{
  "tokenizer": "word",
  "text_encoder_mlp_ratio": 4,
  "text_encoder_inner_norm": false,
  "final_lr_fraction": 0.1
}
Rows from block 2 of the text encoder, named by matrix and row number. Rows with one number belong to one neuron. Each number is 128 + 24 x the weight over its row's rms, rounded and kept within 0 to 255. All counts start at 0. After the name is the row's rms in percent of the matrix's.
# fc1: MLP up (text_encoder.blocks.2.mlp.fc1.weight, 1024x256), inputs 86-171
# fc2: MLP down (text_encoder.blocks.2.mlp.fc2.weight, 256x1024, transposed), outputs 86-171
fc1.680 063 [176  98  76 160 189 137 112 143 137 124 170 146 106 122 138 109 116 128 123 125 156 149 133 115 142 104 159 152 140 107 119 123 120 130 133 151 128 103 165 168 159 120 132  86 145  96 136 143 100  97 128 140 122 150 125 152  89 120 153 151 118 123 150 136  88 149 148 152 121 145 129  91 117 132 145 141  90 112 110 133 149 154  97  74 104 102]
fc1.681 084 [129 171 104  95 115 141 132 111 168 103 150 125 123 148 114 163  94 170 102 163  84 135 126 130 147 120 130 100  80 135 111 156 137 118 126 114 132 161 150  95 169  99  95  91 101 107 109 146 151 131 156 109  99 159 166  92 104  99 130 110 169 128  77 117 102 107 143 145 135 150 108 124  98 141 158  98 140 149 131 120 122 105 151  96 180 150]
fc1.682 121 [105 180 123 112 115 127 116 132 140 141 142 120  94 119 105 153 129  87 163 150  89 146 123 103  97 136 130 105 124 106 156 121 159 130 109 130 103  86 119 140 123 128 181 136 154 128 117 135 117 140 131 101 133 122  84 128 124 131 112 165  91 117 122 155 132 100  91 162 147 119  99  76 156 174 124 135 142 130 127 100 136 134 113 148 116 136]
fc1.683 109 [117 115 155 128  85 153 116 102 108 124 141 119 174 120 134 100  90 120 142 156 170 119 146 133 144 132 128 136 116 107 177  90 133 130 125  88  95 149 139 126 120  98 126 156 167 127 173  91 114 129 167 121 164 130 137  86 168  99 106 139 110 122 137 116  86 146  91 126 130 134 112 115  92 136 103 154 100 103 126  88 109 152 122 129 149 134]
fc1.684 097 [128 143 176 159 158 145  98 159  93  93  93 117 142 155 117 118 145 128 137 149 126 114 128 137 136 113 122 117 125 141 127  87 134 142 124  99 148 116 113 132 127 124 126  81 108 125 122 111 114 121 117 130 183 122 129 118 120 125  95 149 146 110 150 110 107 105  67 145 135 102 161 106 136 156 143 149 131 110 121  93 144 132 157 137 104 138]
fc1.685 099 [115 154 115 113 144 105 107 134 120 161 159 184 152 111 136 128 121 126 160 148 139 119 133 121 134 125 142 104 145 127 132 176  85 121 137 106 144 120  96 122 106 132 131 140 147 117 166 136 145 126 130 174  95 102 119 127 121 123 119 120 145 131 103  93 128 178 128  80 132 159 171 117 128 171 184 116 120 130 116 125 144 168 142 105 109 111]
fc1.686 107 [107  89 130 108 120 129 153 117 144 138 123 143 117 151 145 104 128  72 137 130 131 133 137  72 122 145 144  95 143  86 120 123 126 176 110 149 100 129 146 160  86 103 149  92 126 111  88 133 122 149 115 134 145 142 116 117 156 147 120 172  93  95 115 129 137 123 103 167 126  99  80 138 108 108 140 136  91 100 142 128  96 136 191 134 186 176]
fc1.687 113 [136 146 140  96 122 117 127 116  69  87 134 156 138  98 122 147 123 118 137 152 131 125 105 121 117 112  82 107 170 176 139 133 141 161  98 142 108 171 112 135 124 153 116  91 141 137 111 125 147 142 194 105 139 152 151 104  90  99 167 134 168 143 116 147  98 143 115 149 143  96 113  81  91 150 135  96 127  90  93 151 149 146 127 145 109 138]
fc1.688 144 [103 104 114 106 114 121  65  89 131 129  92 137 131 101 101 115 135 122 162 152  63 100 132 134 142 147 145 136 137 117 136  92 141 119 155 117  99 129 131 141 124 134  98 136 153 146  95 139 149 153  67 137 139 181 173 113 148 141 143 135 146 127 146  94  81 114 146 152 134 139  98 151  85 157 143 155 130  83 131 139  76 121 126 102 128 147]
fc1.689 072 [104 113 109  96 115 109 117 163 139 114  99  81 172 160 137 127 112 115 136 100 115 144 170 135 110  95 142 172 123 166 105 147 107 129 192 160 141 129 106 125 165  90 102 155  98 135 115 148 144 160 114 128 133 128  93 168 100 116 141 149 161 167 103  90 113 131 121 186 141  99  94 133 110 117 136 122 126 121 121 111 108 150 123  95  99 107]
fc1.690 100 [162 130 122  93 108 113 106 158 123  90 187 128 180 113 120 121 118 151 101 127 144 144  77 159 140 114 149 170 141 116 138 135 128 134 125 170 128 157 147 156 138 135 116  92 142 147 130 118 152 123 160 130 115 174 172  84 101 102 137 132 166 119 168 127 161 155  79  72 135 142 102 135 112  86  51 103 161 125 143 139  98 151 124 121 167 146]
fc1.691 131 [146 143 171 137 138 140 121 142 124 169 164 103 166 117 132 131 157 154 130 133  77 127 127  97 137 131 147 111 141 106 134 128 107 138 129  70 150 106 154 140 130 118 107 150 161 172 120 123 124 149 145 109 165 100  99 136 122 139 135 134 146 120 103 141 145 129 142 162 159 154 101 158 117 150 142 172 110  87 138 159  90 126 118 165 114 130]
fc1.692 084 [116 143  98 174 173 147  94 133 138 119 155 127 116 154 110 110 139 177 144 135 162 153 158 139  92 151 131 106  83 148 117 116 126  54 127 158  99 118 172 160 110 158 157 138 125 107 111 182 128 135 129 120 142 106 154 130 100 129 153 172 155 127 143 132 179 165 114 175 139 113 110 109 148 122 100 105 102 155 117 101 103  99  66  75 104  97]
fc1.693 136 [105 108  94 136 127 115 155 106 160 157 150 121  75 117 105 145 161 119 137 128 107 128 123 136 152 126 139 100 142 163 163 106 134  84 135  78 159 120 119 113 131 130 148 130 105 105  88 168 103 137 149 129 133 140 137 117 128 137 145 136 145 110  87 150 141 150 123 129  84 120 168 147  77 178  95 124  99 111 107 144  90 105 127 136 150 123]
fc1.694 075 [100 126 152 118 119 156 131 135  67 120 141 112 126 129 131 111 111 123 169 116 107 146 138 109 114 146 128 135 149 130 146 118 119 151  91 121 131 105  84 158 121 119 117  87 164 149 159 110 124 131 151 107 110 149 140  89 162 119 163 136 173 130 131  88 142 116 138  86 122 143 120 140 132 102 132 108 166 108 150 133 158 171 141 132 166 137]
fc1.695 085 [107  97 144 111  96 161 132 119 144 105 114 126  90  93 134 157 130 129 129 128 133 112 134 125 131 154 136  88 109 154 152 113 135 134 105 138 132 102  98 117 119 151 123 123 146 106 124 134 108 189 149 151 130 134 162 109 146 129 121 164 138  91 103 121 108 145 187 110  87 150 114 110 157 163 142 126 131  82 133 124 128 127 133 158 123 138]
fc1.696 138 [180 108 135 154 145 133 111 190 107  38 117 166 108 153 108 117 117 106  99 107 151 144 110 167 128 125 114 153 107 162 101 140  92 127 152 152 123 138  91 156 158 148 122  86 138 125 134  98 113 129 107 111 121 150  64 140 136 138 107 110 152 105 129  87 105 102 119 130 101 137 134 139 102 120  96 128 153 121 134  90 125 133  95 126 127 132]
fc1.697 085 [138 117 139 139 146 136 115 136  88  89 174 120 117 136 170 108 138 162 108 126 131 141 164 133 148 156  97 151 137 123 113 125 129 187 106 152 159 107 133 109 107 159 171 145 184 131  93 139 127 112 134 122 143 120 121 200  72 171 141 137 161 108 132 147 143 106 171 132 127 109  98 119 137 109  97 101  97 142 109 146 135 138 118 114 130 105]
fc1.698 080 [174 105 136 146 105 109 123  98 113 154 152 120  88  92 110 146 136 129 120  81 140 157 138 115 130 125 153 133 124 147 167  92 129 128 138 122 160 114 142 105 108 121 129 153 127 108 148  48 103  88 155 117 112 146 168  65 128 124 118 111 104 154 132 159 118 148  98 109 121 120 124 103  88 113 135 133 147 128 112 109 126  91 123 150 156 114]
fc2.680 063 [173 106 171 142 128 139 116 164 128 132  93 172 130 108 127 133 149 124 145 124 139 125 137 105 126  90 108 153 110 127 117  80  99 131  96 107 109 130 156 149  83  94 165 115 126 136 133 168 120 123 101 122 102 106 113 108  88 141 138 127 118 102 134 115 113 135 123 126 110 121 172  99 123 158 131 125 152 121 178 138 100 101  85 132 103 106]
fc2.681 085 [ 90 123 136 124 112 140 173 179 167 117 128 158 125 116 145 161 128 117 129 118  90 117 117 151 111 118 108 136 140 134 114 125 112 156 106 117 112  85 167 124 175 132 152 160 105 129 107 128 102 142 119 112 149  99 173  91 151 120 144 107 188 153 127 147 159 118 126  95 118 138 180 146 127 114 111 101 138 120 103 142 184 160 120 132 159 121]
fc2.682 112 [135 117 151 132 146 112 148 123 136 111 193 104 132 107 123 168 115 149 106 137 102 137 127  79 162 121 139 138 141 136 160 187  85  84 164 126 107 121 126 108 111 116 118 154 126  90 151 124 137 152 101 157 135 188 100 136  84 135 155 118 109 157 135  86 106 102 116 117  99 132 135 138 156 130 116 132 122 125 104 127 127 160 157  98 112 127]
fc2.683 108 [151 125 141 120 159 136 135 138 114 132  63 103 149 166 133  98  89 163 146 124 123 117  90 142 107 150 161 100 113 154 144 100 169 167  89 111 154 108 115 110 191 105 153 139 152 105 136 109 117 105 115 147 111 121 119 111 101 122 126 105  93 138 151 172  81  82 165 131 128 162 122 138 153  92  94 107 151 138 132 132 131 139 122 158 116 142]
fc2.684 099 [149 137 127  99 131 144 104 118 154 139 112 120 115 152 141 104 109  96  79  97 115 165 194 170 129 148 117 128 136 138 161 147 131 124 157 119 178 123 148 100 142 140 124 149 139  92 119 134 172 141  79 138 123 139 100 158 131 145  90 158 142 172 125 100  99 127 130 122 137 105 120 111 157 148 125 189 133 170 147 132  97 137  85 116 136 151]
fc2.685 106 [129 112 128 135 136 131 120  84 121 131 146 114 107 152 140 144  78 133 122 140 143 117 103 166 153 110 123 148 141 148 113 161 165 117 141 139 163 147 124  75  73 103  89  89 112 107 127 215 100 130  73 119  77 118  83 136 151 158 125 114 124 122 111 141 124 125 140 128 189 167 117 161 132 130 139 156 108 121  91 150  83 103  84 133  96 129]
fc2.686 108 [145 143 146 129  91 145 135 149 117 161  93 134 142 149  99 109 131 140 106 111  95 137 175 122 173 112 107 129 148 141 133  93 140 149 137 172 138 129 120 139 121 150 136 124 141 129  79 113 118 133 175 112 100  98 142 165 110 134 153 141 115 143 122 109 115  71 163 117 121 120 115 106 127 146  94 107 172 140 173 151 101 116 118 138 100 118]
fc2.687 104 [153 142 134 121 142 106 142 108 191  95 134 129 124 107 112  97 144 128 159 154 168 132 121  93  90 150 138 134 110  96 152  93 142  80 105  66 132 141 169 100 138 144 155 121 130 114 108 130 123 147 115  95 135 103 121 120 130 116 113 133  99  98  87 110 137 150 139 128 107 115  91 132 114  99 123 118 155 117 160 145  88  83 158 127 126 120]
fc2.688 152 [136 166 127 131 136 110 150 125  67 165  93 157 135 184 135 124 111 147 144 151 138 142  98 151 156 102 129 131 108 104 114 131 144 171 117 104 135 109 137 118 105 117 128  84 100 165 133 103  71 148 103 119 149 146 159 162 106 111 157 104 101 100 129 119 164 116 130 144 121 114 132 145 109 106 121 113 160 133  88 133 157 133 108 147 141 160]
fc2.689 073 [111 127 122  87 137  70 124 138 134 113 116  92 132 125 139 117  85 151 146 115 138 122 127 141 153  80 108 137 126 157 115 137 125 115 103 101 130 116 136  97 138 160 131 154 119 157 106 183 147  79 159 121 146 166 151 157 153  92 113 134 118 177 126 171  85 132 120  92 129 111  88  97 130 129 146 160 128 171 155 110 110 105 165 106 151 124]
fc2.690 118 [135 137 157 127 127 116  80 105 168 136 163 151 107 114 151 104 145 149 109 106 114 116 108 128 141 142 154  61 140 123 167 189 104 115 149 112 128 115 146 166 144 116 130 101  86 117 108 110 125 105 134  94 153 103 112 135 113 118  95 121 150 124 104 108 116 173 122 123 118 127 132 162 151 124 101 111 130 146 147 146 143 145 157  97 125 118]
fc2.691 123 [157  78  99  98 116 117 140 105 128 160 162 137  97 107 137 153  64 146  86 147 158 115  80 145 147 131 117 157 146  92 105 137 126 146 119 127 142 141  96 158 141 140 102 117 124  97 156 145 102 121 147 102 165 125 142 156 114 122 122 125 147 125 135 146 139 118 151 107 145 144  97 147 170 127 128  96 154 141 143 132 118 142 118  80 172 141]
fc2.692 085 [143 122 143 146 123 119 157 131 109 136 131 103 180 163 126 134 145 129 169 121 137 140  83 146 143 116  64 113 145 134 151 105  96 142 166 126 148 124 138 131 108 137 100 142 130 169 139  97 126  88 165 136 126 129 125 130 165 126 140 122 117 178 131 108 124 120  98 121  98 160 118 156 115 114 161 137 110 128 123 129 120 139 117 112 119 149]
fc2.693 126 [134  75 118 127 137 141 135 148 125 114 112 107 111 133 148  98  96 105  92 132 111 131  93 138 121  86 124 155 129 132 104 113 160 110 129 134 115 146 151 139 128 113 110 132 118 132  88 108 118 109 163 112 141 174 132 165 135 107  94 159 152 175 126 159 154 106 125 129 104 113 191 180 121  95 124 132 109 131  95 163 170 132 157 119 162 104]
fc2.694 077 [146 148 147 125 137 127 145 145 135 135 141 115 108 149 112 128 126 109 109 121 139  96 128 114 121 120 114 132 155 161 114 108 119 125 111 116 170 157 109 110 137 122 125 137 155 141 145 132 111 143 109 123 139 109 100 115 113 125 124 131 126  88 111 133 154 148 167  86 173 141 143 130 153 147  94 106 152 131 151 142 105 126 131 117 138  93]
fc2.695 086 [119 114 132 106 129  95 160 118 119 111 113 138  91 116 163 140 163 100  86  99  83 139 129  67 154 156 111 117 142 154 124 138 101  95 185 131 133 104 146  97  98 154 133 144 133 109 129 120 120 113 118 100 126 158 135 117 121 118 157 141 137  99 141 142 130 108 146 145 159 114 104 116 146 103  99 114 124 120 149  89 145 135 129  97 130 107]
fc2.696 136 [154 134 138 183 112 132 100 147 127 150  99 106 139 156 144  82 124 176 136 149 107 148 117 140 101 151 153 152 119 116 132 151 112 139 133 137 153 108 112 143 138 101 124 140 136 128 124 112 147 122  92 103 100 116 135 119 168  91  98 185  97 148 123 142 169 158 145 147 134  92 136 123 133 120 132 113 134 137 109 160 139 174 157  78 145 145]
fc2.697 086 [ 92 130 120 163 125 131 138 145 185 161 163 124  96 110 119  90 135 115 132 117 126 138 172 144 164 104 117 155 113 123 110  96 136  96 161 121 101 148 154 162 105 146 121  95 153 109 158 125 150 140 166 136 136 172 116 133 124 140 145 147 140 118 140 134 112 145 149 113 124 125 102 142 129 140 126 141 126 107 100 124 135 165 147 126 124  98]
fc2.698 084 [138 162 116 151 140 154  94 135 106  83 150 183 139 122 121 115 147 124 115 132  90 132 138  94 154 136  86 122 147 107  92  97 144 140 128 115 148 144 122 133 198 123 152 105 144 119 111 103 121 129 107 136 130 144 107 146 166 114 142 129 126 134 117 140 119 116 170 105 164 145 119 118 152 107 140 117 105 127  85 137 118 131 140 166 131 119]